Weights of a small contrastive audio-text model.
Model: 5.37M parameters, encoder arch mobilenet_v2, encoder norm groupnorm, encoder activation silu, encoder depths [3, 3, 3], encoder widths [192, 192, 192], text encoder layers 6, text encoder norm layernorm, text encoder activation quick_gelu.
Training: adamw at rate 0.0014, 8500 steps, batches of 256.
Data: trained on single English nouns, adjectives and verbs, spoken by a formant synthesiser in many voices, 27.9 epochs.
Rows from block 2 of the text encoder of a small contrastive audio-text model, named by matrix and row number. Rows with one number belong to one neuron. Each number is 128 + 24 x the weight over its row's rms, rounded and kept within 0 to 255. All counts start at 0. Numbers have three digits each. After the name is the row's rms in percent of the matrix's.
Before each neuron's rows are labels from the 100 texts, of 14848, where the neuron reaches its highest value: "fires on" is the input token at the peak. Only what is clearly more common there than usual is listed. The data: single English nouns, adjectives and verbs, spoken by a formant synthesiser in many voices. In brackets: how many of the 100.
# fc1: MLP up (text_encoder.blocks.2.mlp.fc1.weight, 576x192), inputs 0-191
# fc2: MLP down (text_encoder.blocks.2.mlp.fc2.weight, 192x576, transposed), outputs 0-191

fires on: "<end>" (100)
fc1.336 115:137143142066129115142136123091130096138195143166154085128109154097145078122135153135157129155118110141176113145170136130137138159145131112152085126145123112134169108123096157100144157152133096141112109136114094118114129131111141158114152124106130138123135140124097080120194114137128139140137152128085156125114121118113099138108129126128111121137124104146160085118129138137105190121133117124131127081147108083140113228088149104139145129136136133119145155114160093131119127139118122123137167172142134115114148132157125099142140154139144115098081108148094132146138115072141151082
fc2.336 128:144129118052163151149166181093127125160165108105127169087162157140149155139099116130150119130139095102100131128125142153147100106085121163128109141138117124139136085106121113119139170121149087110128112157172125155138108117119133149084114119146114152156127103130132138147116143123106111099116145139142089098154160121164160170135155124179159144103115127170081156115134118120120094124104141153110091159192133137133159105133116145127138171107148122075123092090109145123175146124119172119138123137138107104102115133117117100110120139132129145101122145161119130091097134131109111075

fires on: "station" (100)
fc1.269 090:122114106123128124122122067142087142114131114118120147112115131105169077110153149170132122148123127182146126164131120072115116149155093072134126105154136133126151147126127196115113130119111125109141119151134120119159092126123117128133114133144144173144126132149141126133198139127142135195058084150079134137118146114096136140119124136056096139126122124131144100137131089131122151138107139146159125081102074114176142163142201128120145134126145122131166172117120118133122089151136112103119152119148116134105119108128155123122108135117151142077120138134123128162146154126134142137
fc2.269 087:148100141149161109144133137117142111100150078127123112166137163130127152187102108096114153092135097115117079134158164123142125137116129158176131149107132090172117135127150119123100137157087093129097119126089176138110183184154106140103152128112129122134135123140100102151124128126140145115136147098154186104134076086139086081113124135166149111146127132120114185109155112130114159103110101082120169144108121151124137148153120150115114085176111145122123091116099150114111120152098097145143122157120148128154151120149130127158115115070132128131104121118145138143146088122139138150

fires on: "brother" (100)
fc1.211 097:135149120139097140133089079153145117095127147109112131129135107127150103132108136084188168123121134145125111090131111118156112124150098089178126134183151131151099184171163172141132123107117147106145101125134148135115120129106117135086121130127109117103111152108105126103180108144172141176154114127097135156098095094111123138111136149152119144103130134117127138090165104127107162133077117113144147099119100173114139149163159102112104121145096153131129174164128158105150135126107075172114089112118163131127115104141147156127100095136128118116104125093085116139162117111141162155
fc2.211 095:101145118154107167145152152154150109119107147110121146128092150149143147141113140124137177098120154143109105065139124112140090113112147147115142123085132103116127142134120130080129157105127149168106141122140149142127138123158153165124138107104135125150130123138119090106097131124111152127093147148115135118082116150153130111101189162156148167107119122150099183148167162056147140139113110085099152167129115137116173090156101133115132119116127105127108100103166137144129118163064123142115164138163143097150116135116145200129138113106099099137101096102114106119144088154111120127

fires on: "big" (100)
fc1.265 086:108111110091112140111086060155115122109126128109130132115132089123160077094159138140117108137147131179171151129130140067098131163146069082132151129168150151137140117132099198132128152111129129112143110164120124141161124122097107113142106115148132158142125136133116115122169113125125115214126092147120117137130144139097146127135128174064087139106142125141149087143112115126123126119115137111145115063152080125139092140133183137153137136130143142150135187119123126131113143145137128092108139100135124141122106123131125107124109122139128167101095151136125116174122163128128149131
fc2.265 084:143111132163145113162143123090140142103138117127138116182146123154148142211100135117116146114140116121146098171115169125114140121103144140201131143125142085144104138130125128128108110166116111133146114084120111113118163149122114118114157109141133100134140118150121123129138113110116146138154151107155172114138080090139078066121108137173147094142106128081130168111126110142141180119124102084115161117137140131093127159124120138157120080161110121113092104122118145107122129144126112146135128120067165118155153115132101102170154132090128109165095124107139140153138074142132168141

fires on: "shoe" (100)
fc1.520 091:114127122127113152090103118140069131137113178105147151093091107085134091074162137160106124128125137173129167119116113069109131129152075122106144101135139128121165130128123139124131118089116140094141126153133137129159134104093114104137136120147179173163093152102146132126134120125114114171093108147076127137142141162102134146131131183048078189109155124160082121144124140092142110149139161137177117122114092101152127128149134135140127135134143112149148136146114091132157111142133118097110164121142106144126082153129147148125113133132100144119121138148140143163104135137108136135
fc2.520 095:146094156143116108145159109146143160149116102178117099166134157151117117134115141112125115104131143127154104158132129096089154175136156118171144141094101109121146137148151145123124152150121155120095125120106166112124148158121140164115127148131161115121129149130101105140129109110099136117146128106121162074115125109098064098136115101138139095136128113091153134108153091160137136160147124087080132109122142133163113169093113139169158081163107109125134149109118151113104091143126091162159115122101173104147183105146129113149151111099132143145106125097148071137173140075158145134

fires on: "hill" (100)
fc1.516 097:149106112130119107128080098119085130113130100151130156135143150119153104145140145147123140130129113156139128163159163084127110176138110097134114131149136154116132150154156162135084098126121130121146114182137121175137125166120122101145113166145160158113081143159113130121157161123116156178093102127104142101138125097096089140089123096090113129143162116082159102138122095159107157126146127112152132095090071119133101154080185133141131109127122125137183147097108112106100117143150120107131134155146128143102133106131176088149117105120143138110088167146125142157176141110133119109
fc2.516 104:148117124112152085147123123107125111132136080128103129149136177133111150186075119124099149126161094134120078152187155138163096141121139135177112137125120075169132147122156125129087120145109074151140132120135163142114149163152135148112136142106130134121145123141088104156137144142158113133111132121144158087131102084149104128105131122154154123135126129118136189087129110136078164112099113096139126139087101135149148176164148163097125108130123170087157102100101142119107122146101093145132134176156137128125149107135172097131103125097146145096132110153138135152144103112144120143

fires on: "brother" (100)
fc1.286 106:114155114160115128073106103125145153114100163141135145146070105104160116103130115128152171136071171126143119124121149135147134137140119109156152111136118131138148169161125147129122096120128115149153089098137133108131142129124154152102124133113156110122105169107092119112147129141163138154125117144094151132100122091109107152067126140098116168107144105093116085113141131140091183128098106121143159118065133146143118172140128117128090131129110124142128137149138158079151092126135064157111180103100144145122125128108139136112133116184108116115126093114080130156160133116145167168
fc2.286 109:123147151148125148149117118131150103128113125158095139111142142154092141163104150124094141108140111121113113076141126132145083115122136139095134127103126097103121105147159115092142138136138142136080188139115119145105146127156144130123122130105126106161107165132134109117071141148094131102144121157142141122111120133148130154144130140175124117100167121112127175146126203106150134119161111105097117156144136111103117103139080135077115129099168126138119098109135121136153136181090155133117107173186140095159141170136134191134121130079068136141117110119137113119131116177122072130

fires on: "brother" (53); "bag" (47)
fc1.362 029:143114156119144134121107143129168155125143155101126136092163132099085169090132125128107154155138085156141151135138166130138139147123120164115106112118137129137153177148136132150113127159151099153113168092088077101128184140132154143115144120183144175123118170157167125144122104112110144184158146150185095145084159147109144146101128125149143119152170166136157149154151111136093144170117118123119152155118100151156155128135156092139125136125116121136112115141129152182128124148098149129111122125134143094133143150105146120119084145142131069137128113115112137126069133095157133105
fc2.362 019:101113117119144166170118113192116119146100135138157155135117127089143128114139128137132122128172141119086112165127111114166091113117124146098092158168150129110140128113142114089123155151119105118150108135092106148112132114145142151085099134099187101107131083167115091095129155079108126126156180168105158149126116131091105117096108122119095130083173164127104108123146122150134094130124138135165124125129134157150114127123127154102137163161152125106091174136135120124148134158102116115118111153130094163171164107084111097165108120095122103126153078151147148132142137145156114149

fires on: "station" (100)
fc1.337 100:121106082132154119119144087129097140112121098131131164141120123132161084117147142170141133141133136170150149152128166090116102143138074082127137113142136163120138160139127169131105133122106107109167112176139124154149106129100117113121101166158181159112104127169119168124195153128134158195074083121101128117128131109096109139097143121070102154154155121105144115137112094124127130116102146132162139087111086144153136158128186152142147123130119142119166155107107142115118092153160113097115136116121118135123095113119148102134127113131156153096117151156119128154139133103133152124
fc2.337 094:159104126141166105139139122120134120120134076152108117171139163143107147206093130099101139099137108118120080148158176133144112119120131156163144141110125080158116148131159115140096115144105093149125132102117160124117174158141142144111141157111137119146139132142103111143123142137137136127140138129159180096125083079147086081116151110180160107135127127096142189098142112155103167106115104073122157154087130162134149144152126151122107092156107135106116099125101154116092112148110103142146106133121146127149156121134145117148129111072134139126127107123154124142153079116153128147

fires on: "station" (100)
fc1.221 119:140107071135148119116115086120102144110120112118129145153115123119147078128150139144132126133128138170162129145131169055109105136134085080132132117160136168136133160136140174122103141133112125109158127182137131137162127129103105123140119137160171150116105128152143146116196146119137166199097080111100124127137125107105132126093135141077107159147154099121141109142130093125122142133102150122157123080102088140167152156151184154144145138139103125125148168128099137130100066164135110104119143110126125137131093111137148114140139117106138160100106146137143125156164124109136149155
fc2.221 109:166098140153146109151162131144134151143127105165115131180164144151105139193079116097116138063120103115137062177133174129124116097095126140147157144094120098149107118110132129130127121159115140144121129102103141126115176162130156165123139118126145110138134134139120101145127153116114126122169130114157151105151089088153089078132132123190151098133122124090136182113157105127163159153131118069092120125125145171101149152139125156140125097159129114125109098117119145118088120143123117143149093120097161116167165135134115114138118121084137127140117107115144105119136095131143138136

fires on: "big" (100)
fc1.283 029:155141163142095123077096155131134124117149106148080096153125097162162146148120130122087141152093093124154172116118139105100122104171093118144165098135137108129145122107157133179102140163140133144161125121070132120164109141144121143125135162131111152159131108103121165136122105134138097101098155126111086140112144103112113138090175060146089099120146128164141100128137156143128087132102106076108155096144134123125166138149113114142171137134170133163133093128116110116105111136126134110122108118158182122128137120112106131159122152172126101095136135115137159170117142148109163106
fc2.283 021:103100162151123122121091102101146127125108131152100124080113121149139118098110127111138141117103089136145136154136114142116156101136123125126129163148120174109129115065181168096144153119120148107131120123107138148159143135148119104129111154172135108124152170081123115130061134178140125126113184108117157153133118132149093132124114123133128153122141107151144146194096125132106120111115087148139131101141100133156122129117087123110172118104165142070101100168109147126101129138168131179136124123097089111149106137108095133173090165123113114168116108164159119129087096124138130129

fires on: "king" (100)
fc1.488 121:142163129126149127110103089136126138111147152106123144128111122117179101114111114137210164113108127175168125098138125093122120130151079089169116136155128111146143150169113176095141145120102135137174109131112121138119135113105103130078132114121130130108100144130093097109174101145141149176132109120089134124114112140130103147108130151129090187112185119146104122110140133112124185133099118132140139079114089160108130173146158149152144141151122136141121159134150123107160149155102108133140151148118143119130107117147124149118130110121095111132052123124088126133142098102133177144
fc2.488 123:127151120179129148092121116176101144119115170115110130168085149127140136128121111140147172057105148158145113092135114097110103105149126114117144121102126122108133140119124138080150110119100176162100142122096120144117150122146142139124144100121131149132124130112153080103095138131120145139124127113102139124088091144149124097108164164111132160159141114131130145155158145075170158160138112086130145143119110157100175127138117133134129090165106094150095102116185100142108096165089121110129155127114104121173106147141137192156136112113093094126098105130121122107137074129108140136

fires on: "king" (100)
fc1.351 122:133142118144139128106077103145103149120175153104101143135105129121176096119118117141158160104107138159168112133145144105145111125146080107148109129164139136165146147160103152101120112139096140138201092148119091139128157135108104125117129137135136137124070175136096107109157108163145120155119103116100144108135111134111094144087095142140094166128185072113116114131141137109117171136119149124157127084093079149087140172106157146166096127150127123130144153107130101115158155149135105123153149147101125125127136132145149128115139132126074108138078157139102133130152099123110165126
fc2.351 136:135142121163127130086078100117110134131120143120106132188067139071132125123120121134139154093114140144150109148155128115146097136156128110140122127140101136121140170120131136116123069139109129178139124126076119126081166151137126125156153134116128141103136140087113080130118141138161131121163129107103153113123065134117106121094129129110111164176157097129135101149113130135103182134150129096146159115087103136113141172131131140129108118187100144148129132133157095119116110150129082118173165124095122152164152158155174144146140111163114105130119098133081141133150111083115135146

fires on: "hill" (100)
fc1.229 092:123098104143105136123112086137089136097159121121108146114135151139205096139112121143139165106114126159158109142135148094155127157141088101169113101155132144147151167159134164108098111132121166117205098143141100160168117159120112130122112152127129149130102165131107139121185130140106148180084110124108139112135120131090109145096126115132117130137158133105115107128165097121124186126116124130155150078089066180109127157069157140163137105120121138097147177114117117135139120138134120116121125151108127099109119115131174103134138115122140111113112158135118115123168137140121137112
fc2.229 094:120127122132142096120096110111148098114130102133110129162111157102115143115099129121110167110146125134124070121182131122164097145148126123174119125125124108150118163126165123120094110107082089160111119134087166138097143160150126159129126143099123128108125159120084096131119141154159162143132151126130173097107092106121113118082139144158116154139151096146112158110146120127076162108127105087120170141097095154150142169175113133113106127157111169112145127103138153135118111150080076159153150172146160124155159120164167134146111090114138124111129089096112117135167114103143131139

fires on: "king" (100)
fc1.50 121:140143121147137128114088108129113149118161148108123145136105131139180097124120112144165146097109133154165132128148157098143103142138087111151120121160144126148144154169107155103120109145097131133190086147111081160114153146115086129107126143127124132133070173125099090116148104162131128161116112123112129107135115129106101145093107143141085173125185073133113114137138126115124186128113144125148133086100076163090142168085159157164102114139118132129132155115136104117145147149136114123142151146113133117117133128153130126125132130127079098142055155155087121137139105122115177119
fc2.50 133:142150117179121125089083097113113127124122136131104126196069133079129130134118125115143157093124140141143098141159124121139092135154128113154133132128101127116134168130137136123115070128100135181137122125076116129077163147123126131151155139119134128104131142089103083128114146147151150126160136104117158115122065122122104121084132117129111160178149083114135118149124141130113178120161124080142157125077108137122141168128115130122089107179093130146134129116152111116106117146127081129173156128101133142160148147164169145150134110141110107144124103125092143127161098084129132148

fires on: "<end>" (100)
fc1.77 094:144162141115128076128145135130153113129193134148121102166139137146140134132134140106162150148115141117128120122186124129118153142128127141197095148125147109142134151129131116107123154140102117164133107103099107125129146100142119177125138132082133118095125137157088101107133105160121131120139148129147210150082108116126040112131092123136129121141126119132152121087160127119100194108110127114123161120120124101139091167092128105142139100151103157134127118129155140091110133118100088136162138141137172127137156062144131122141137131128105091124088107097113117145147088105148154133
fc2.77 089:112086131143088143133162193138126165181080116125125141144114124129132175121124122141125108124146128117114147182096127164127131114115139181129138132129112147134128107096108055155124095111140169131135095139126133108126132121110151122152120111151131128115163094108161160131102160078119119114139153119162098108127131154149157086150151090107151126138100105125133098151104122142136118186145145167108109176137133117112148117104086149154168162138135126126104064110111121152093123102147139116129141093095125112137145138133085096087141136167176134148129140147141119114099166147120127093

fires on: "hill" (100)
fc1.273 106:143105095130115120115133091099110129134141109141130144107116138110165097109125118154109135146113119178130105195138164099114131151149124081125144091138125124141160135143118163127089100128127130167188112132146122152162110138142140135126119160151171170131089149124127155105157165137118127168084080152086137103142145092074123156088111103054111130127133119116142120125130101148110143123136113152183113110080104132155102161122161157150111130114129111133169158116120107114122106129187126097125145117118101149087116110113175086105123125146135138083141151149134123125147150111145118121
fc2.273 121:111077120096152128146149130115135098149147087096100136142113178130125117138098094126103143126173098115133080154132160127155098155125127124183141133126088122215150130125159117152105147129102057136137114145109200133117156166145102161119125122143126140127146123148091115155152114110150138133095144090115130094141122111120121125101133135144126134117124121165103173104144089138072143128093136135140145127107094134170121153162139169141148126151115143107142126102082157138116128170096100155141140176129138123127143129134130090095144126113172145100126100152140103165125136121127129132

fires on: "station" (100)
fc1.55 107:119095091120163127124135088120098155123128121101139144117115117135168092112163133166134135140125134177167132152116172072097115143158091069159137101155137147126139144126119184125102148106125110126161116155141127139167112145110108119126108131151177148114102133171123147112175142111121145212079091131087122138132150119103137143106131162070107140133147125104150113135125106116121136124101145145170130070128090139158124135121183134163149128123096112125151165128130138127109111136171131106106140116118119153132092111118133095137128125139171142108119143143136121157124145098162170132
fc2.55 102:151105119151162113160146132117149127128131102144141105162146139168133140198092120085117143075143114121147090154133168129133124112123141133179162146082129092159111143144140126136122128139124090140118127097111143119113166153139137155106139122108136099153150124146113129120138117104101149135149148113163155100133094086146088080123135117203151097139122143084124180106141125147131156121115101085096171118118153155107125143151126134136107105140103127113112115131111174115105125156106108164139096120091181099163147125122132108159129115064156115145121100105139124127156096109163149145

fires on: "<end>" (100)
fc1.58 100:131144121094140109117113130087106146119183124111117111153131156138128140094145131137145171155130110125115100140154138119113124130107113142183110147122141125136130145110106124087089154126088074162156108142101119162111140124077109172123116134150134136111140144139090069138130111151105121115130141105144197117109132122134084120113102152140132176143120076157092128123114100101099131126096117088137162128115114088198104164130138162195145147164120152133121118109139138104117132137123100119170181122124152126138153094141119089127127133137105146083108131138114152157141113097121178116
fc2.58 093:108122119146109137121142201155145155151102142112121124136115118138128209110137115119125132103112145096106134131114139165118122123120145210132167125098117144104103132113112033139132121110126143136132125132113147122135133114117113129137115111146134106140171108125131143112088128115092136098134163124194136135121116144182123085127157144128166143130105129131116124154136123108148127154136123115110141205142141138108142103142068144147161100144112110164063047125152147130106116128125118114135126100106130122165117124114070156123148103118124114131132125115153118128113140154120133107

fires on: "station" (100)
fc1.282 116:125111074128159132121139089124096149124121113103142153133109115117155081128149152143132121133127135187169144145113174072101114145156080071142130118152139138132139154130132197137115150126126109120158130167144119143154115126105106107114114130142180149126112126158124151118180134110118165218087080133084131122118132123105125127109143168073100151136162120111156114132125107113128123132100129131161149074135104130143129149118180154148144123130110118122137181124118133134106111151149116107104141100104123159131094122122131106126144121126164145103114146134154119163116134106153170139
fc2.282 108:148097137165139113160151133130158152122123104161135105165153131162138137194080134085135134070135100117148079178121156132130133095109147142172174150079119100150111117130129128131129111138133135150129111098112127125108160154139147167104149113126132098140148110146128120120127127093102146129157151104153149111124091095150099085124144128209147085139113132100136177099146121147148152133126096093099141112138156167097139147133121130147121110145111107115107110134124158109105107143125126154139110114087181097165161135122112101135129123081141101153124103089138115110150103116153153136

fires on: "station" (100)
fc1.392 089:075117109104126130097133107134096148122159104121111141087097140122163111091144124153126134127125116167158136143125132089096106147141094099140150110150157158138147141145084168104118181106113114111137110149135143171173100144110093113110083119174132163135111121170126115131143127114122144190083090145101118106121145146106135151115130161074101167105138148131131111139131112089126131145111132143155120106133062121146110126143196160139170129123139110153149146083116103132126116164146146111112172115127120132098126131131111128083103118162147146091106157143126137170119139153140164111
fc2.392 084:152118146146157104160135122086123109100131102143139086162148138151119165213100131110092142112143116126112096137164150127151137126118142155152124154087149091132099148116150111121096117159106097125130153118107145119107142158118121109125176138111124118144138117154100122160116128134137145119128148110157191103135080087159084073124117127175154086149126135110134171095135134141116158084107139073124160137110135154136145132126117118118120075148110149103130095139114137119117132156128086148147102156136146107153142124142138106185142121064130113147121108105158144145146087123134135154

fires on: "station" (100)
fc1.284 110:117103082121124126112133110111086147149135091139115152099104130108157129113138134160122137141109112171142137166113169112109106137183105099120131103184131138115147111122102153118118128120120125131148103170141096176181104144117106107122089142174184161135090110146126132101165173116134149174081092155117131121122152138106131151094106133075116151125144122106157121146125100126117122139138133161180119117136077098119117121139194151141130168118144121132162143100128110149126117151190136092113156130114080150089110111116127120109124124132151147090119162148132137133105160127119122102
fc2.284 120:134098124111130124153148131142139099140143098124102110162136193133128134144109113087135152103162073118115049151154153128160114121110138136168134139105099135199120131107135117134116135133086082135135123147106183105115123171133112159128145125138102122124147128131107117166150145125147132122119158102144139094133101102139120113116133129167148122148114118162114161088177082139090148117090140087123141141111107159184152160154136143121154110156102163108149112104103179125113115145092097160160110160110142099127147116131149102122118112087171141092143113134160117142148119115120121132

fires on: "shoe" (100)
fc1.370 097:093114104125106154071109114102100125127126155112119147114073103088147101087136121155107119161121141206125148122118148085123098115178083095126132088175129141117139127137114154100122136098091107120129141177121143138146132125100110121115125122148165152125127139132135129134141134128117131175098060151101134139132135158110138167114126147074085202125143127149116111152113146094141114140140139126152126116167076096150126104159135150153132158130135132154144146127124107142167107171143142100151193120140105132125095129135110160115118134120106115108132142161129125154122147113091115122
fc2.370 095:114093138172101124124144092133139151118118111128105111179112178114122109138126122122142122099156116128164122167131121092111120153133140098190132150106090134127161162133158154151130129138122146124105126124104180110104155168131132159120110135143139132113124137121101109147147086104126124134149141086119157067137108118102083122095123097128134107146116131128133129120132110156110147155145136119089139096107126119171111180120146149150152089170122112114164177103110143138105114161113103151160139121087176102158191106133134113123133128102169159147096118130120083155163143067141154147

fires on: "king" (100)
fc1.541 084:134144100140166130144084103128146136098145141114110159129120137161173108139124147119154195123107117151156098104132143099128104142169109092187115126185146097145140177174135164131116182127132130161164094129151100188154117114141101128093092119108166107118109133142109111091155142142141129180111113121088131153087162089120138139098149147130125142118142121111130136093156113114101169109107109141132148095094087163102131157133160113098113122131111150118129160111156158098134133143118101140114118128149136162112111112115152148126131119149130113083086127115094134117134082107125145134
fc2.541 077:106152132135131125149105140093123097143100145085144138127088092139100111156130106134089152152151143153104122083120127112128121103112133144125109123099166087137116132146128124134117138114118101143125109104113150158100168108149122127149140100100125121152120170152097117129077091151115132123111146147121161130112128137130099105119140182151132164084160103115119185143123172052109143116108115121127170172146119122105103103128068133121107127121130129142096104133105111102156141152090104139134153162171127121156130162149100167141176147153086114162089109102127152120105084169095128146

fires on: "coin" (100)
fc1.47 115:123110092075132122103127132069117106102174115134116155098089134112136133093137140152131174180093130148122121146112130119113107139154116113139113098165128114148149101132080129103134133140109079160138107136152090192174110154129111126098095151150139151141123135141115123090124162148114146147091126140115141140116165127112128171082095139075138157115122121148118127150140124095104121123167119134170139116154116102133079119146130167130118184104160118125123128097178112117146136121143142111120166163139099161082107138126126124087117129146132119091119175132136180113130144124112140086
fc2.47 131:097131142120109177104127097133145124131146156105118129149100150110139080099100122114183139083126106117138109120121116105134117108125091090132155121132090166123135111130101154112182134134104128129106112143090139131081142112115131181130119074146090101112125143093141139121148122095094147131161125095104107136127088157101151137107174137149103140160135117187110121153126149121143135149139125126095109090176112112129149156146146127148155139167147136168138168110151141140127145154093156153145145121121141074182150156156099150104139114140166116117113082142087089145126124124087129102

fires on: "<end>" (100)
fc1.466 095:146156135103112104092127131087128135155150160151124101151113130093138079104134167132154146143111137170179135141161135110107144145153112102153081127125116104111185121127126156087133127105112100164111104150112113126126139099084134169135138146108145141102111143124119114101193162143111123144143139127081172158116116133121054123127124097111099140154133066129146081116111119144117163143157135114126143096134146094137130201096160119154138130147108166142146141160154105118122094169144113106160151132129121112136136116149148120167132142113112103114103090138090147146148116099141128114
fc2.466 112:156138125077152127162146137152098122152149130132147115081160134129170109134114121119148121131112091134144121118131165108137130154137052125135112134128129133130162132163124144134170130128165129108134112184175128144167138171078135134085135115185155176166072156116117109116156116145131083143099093146108123109138160118111111164134130141135109127089171127167127119096145120126130109106125120155144110122141106157148094133096154124139149145103098087090157125134134115077173155138133133114108106124124109136102124118099148101119081112126078149108104167126089133130118142112171148123

fires on: "coin" (100)
fc1.249 119:146149120113153125162120124085148080121177146152136130089132119156152133156096126113126158139106131117130136125123134139159119136141142139188109134141128072154104133167118130138113114119158120171157107109162061151167108140149112121082135163117144103143099128146050119087105118145119135130092135135139141123114151119123111161106102109153130122086137147100106134105152157134061140080127120147139163132137122135082074118115111111129080154092134114107126127122158111104167188113133136159122118164135152112064133145129130120130136115102132101146129156102135163121140119139142123106
fc2.249 110:160138144121114141152136118128164119139151153194137104136135161144140122157078146068187150098099104092135088129162119147173112138141133118148131131119097124126128096151101134113173105144135146151118098155122074117123123130108140165096152119143106099131115131098141115117142164116104130102155119121154123125124103122136127131109153096185142078153090102139118122103157137169154126119128112108068118104172139132099141147113155105139134150144112097114148132149158138115124136148149153168150094116105163065131156151131125123138106113070128089129129101121099121116156121108154111077

fires on: "king" (100)
fc1.372 103:146149128130155110109081107119103141135180152124123141133120111121167104107133131155163173119103131156151133117152136109129121145159075115144083126155155131155160130173109139099139126145102125136151091140115100143150145131111078145116130124131131154111058169128089096106143114180151106157089128125106165124121125138110095141103092149104096181119177052142130088138145137104116179107134138131163138103101096131116124173103149142158111127146126146143138155116149113101144134131139099114148152121132110135107127123159126135126134128144093098113074138132097143099106096119120175114
fc2.372 116:119161110170118144085076111124091130104129164092122124170068129078140134110142103160140126131104164153142138126150108120125102117147132096148095131152130165133133182114113147117111077124093127154142136124091131110084130146143106105155143128132126159102132127111129103141142121146177143137131140121093138143108079149116121121098128135076107173156147112124123095161108131106109156134121154111164159112074098122122144139138137127126084103172106150164124143133149088138125127125121089103148190099081099154141119126151164149146137115168110112150138108147090147127143111115110150168

fires on: "king" (100)
fc1.389 131:129155128127141134112110100135119155110169174095120147133108129117175110104117111143199164111095142164176120103143134094130120135146082113159112128161139111136135150160122161091132146124111139136174089131121089147140149115108090143086125130133131126121076166142111095102168099150127144174121115119100129122110109148121112131104135148132097185128180098138111117130147134099124184120095120124129158088122089160104148157106159142176140137151125146131134163104155111134148150145122120120131148139111144122132109126150121138132143113123094097115054132116080129139149106118107188119
fc2.389 133:129158124187120134090103107162109143111125164112112130184075140101146115135125107136150162067108158149145108108140127109127105100161117116134130119119119133121133167135123143094149098127097167162114130112080127140096162131141127143124151094123135137114119131110133087106124134130152143139126130110100142125098062138123128099094152171110115165166157108128137137144128147078147177154145107092138147121106098151105148143149117139127117088179102103156099116114170101129116104154102108107141159109101104137179120154156148179142144104140095104138105096118112137117133071101117149136

fires on: "shoe" (100)
fc1.348 098:081131125109113157073106121075106122128124155096105144108076108101136102072152114154105129173126134180144171092133125105118093116166098099123125101171133125106146123133116155108137140107107078096113130180102139142134140098107113118122104127131163158138115142128113125126136116135102124159106088138099123146124148148115136174131120144077103206115153115158110102163105149109128116143139132126131131126135088094139087126160122152140116172124151123170135164122120100134168122157130138098132189129155114119126117120119121152106128142125113128099125143148120143190115156153096126137
fc2.348 107:098089116150099122124131089117146148139103116123130110166106167124141096136125112130124125107165128137173129166127140083102130168156139079183142147101097122122156154142143169153119129131120135129105110120115175110118135157122137152125098136140133118120128146128089117143170095109124123158140132101109162082136113126095084116089141105119127122139137138120136124130109098153098137152132125124121148076099128114151114185123155146167155105150112105102168189119099147126115105145129085144140145112081160122139157101129135100121153125123175155121094107136134093138152139050164169156

fires on: "big" (100)
fc1.13 097:084114125105126141095118105161097134121138135117129135071114132120147102060171126171122104140120135162158147143118123084097109148128097082145145124160139148129134137128065169104123175129117137103130115140124139133169102160120089112138081129166134170152145133129126082148143103126127123189119108133110137122127161146100135144130122144066109163102133147139130076142124115105128124155125140142155118098133066124150083135115155159160164120126147122156135150097139107133129160141133133100099155123123138167125124126120112114095118133162141158099102155130146121182110150142135179147
fc2.13 103:145106133134156085161128115086148129115138111152155089156154113167133129200115130092109151120131106124145115154139158119120162146124124154172132142119154098143098144152142132151106121151129092132139123107119118121118154129120107106111153133118118090142144125157100133129142114108100151143146136118174182124135103083135058081127097128186153075138123123069138159101139123157128145088110113087110160110137155153102113138114127116142119083150104139123127125152114150083114144147128109144137098138117155113134136115135101113185156125064140111159106132094157142142157085127144155137

fires on: "<end>" (100)
fc1.407 093:137146142108127099110127094104121112149133139145160100130120149093118067137157172125148121148118124149182120150141146100127141136151106101125091120119135114106165116137112148081150102145109114162107108150096107115115146114084137126150179122124133143108120170135111114119203154135114118140124134109096172124100110141111072103118101113119092136155134062150150102101125144144121158104125139122120143089145125093138138183095172126149140146145101148136173153149134114121120088151149119115164149152118116118147138122168171107147108139126114113117092091131097137147107118052138133107
fc2.407 098:158148128095124150164133151166106122154126136129134112052164129126154132122124096117124105139115069107110150103112127142146126128108072136124110147122118134123143129158130116158166114110148136085136123188182146110150135184083127108091123124181160169174082150131119114140136082130133092125134115140128107110160159129130132167147122145143113129088159154169105108095122120129135100123117152156141102143141097138164085127092129137128131146110125089096142120120108131103170154133135157123112113122116118120112142128095126101100091119137065167133125166141106134152119164141172136125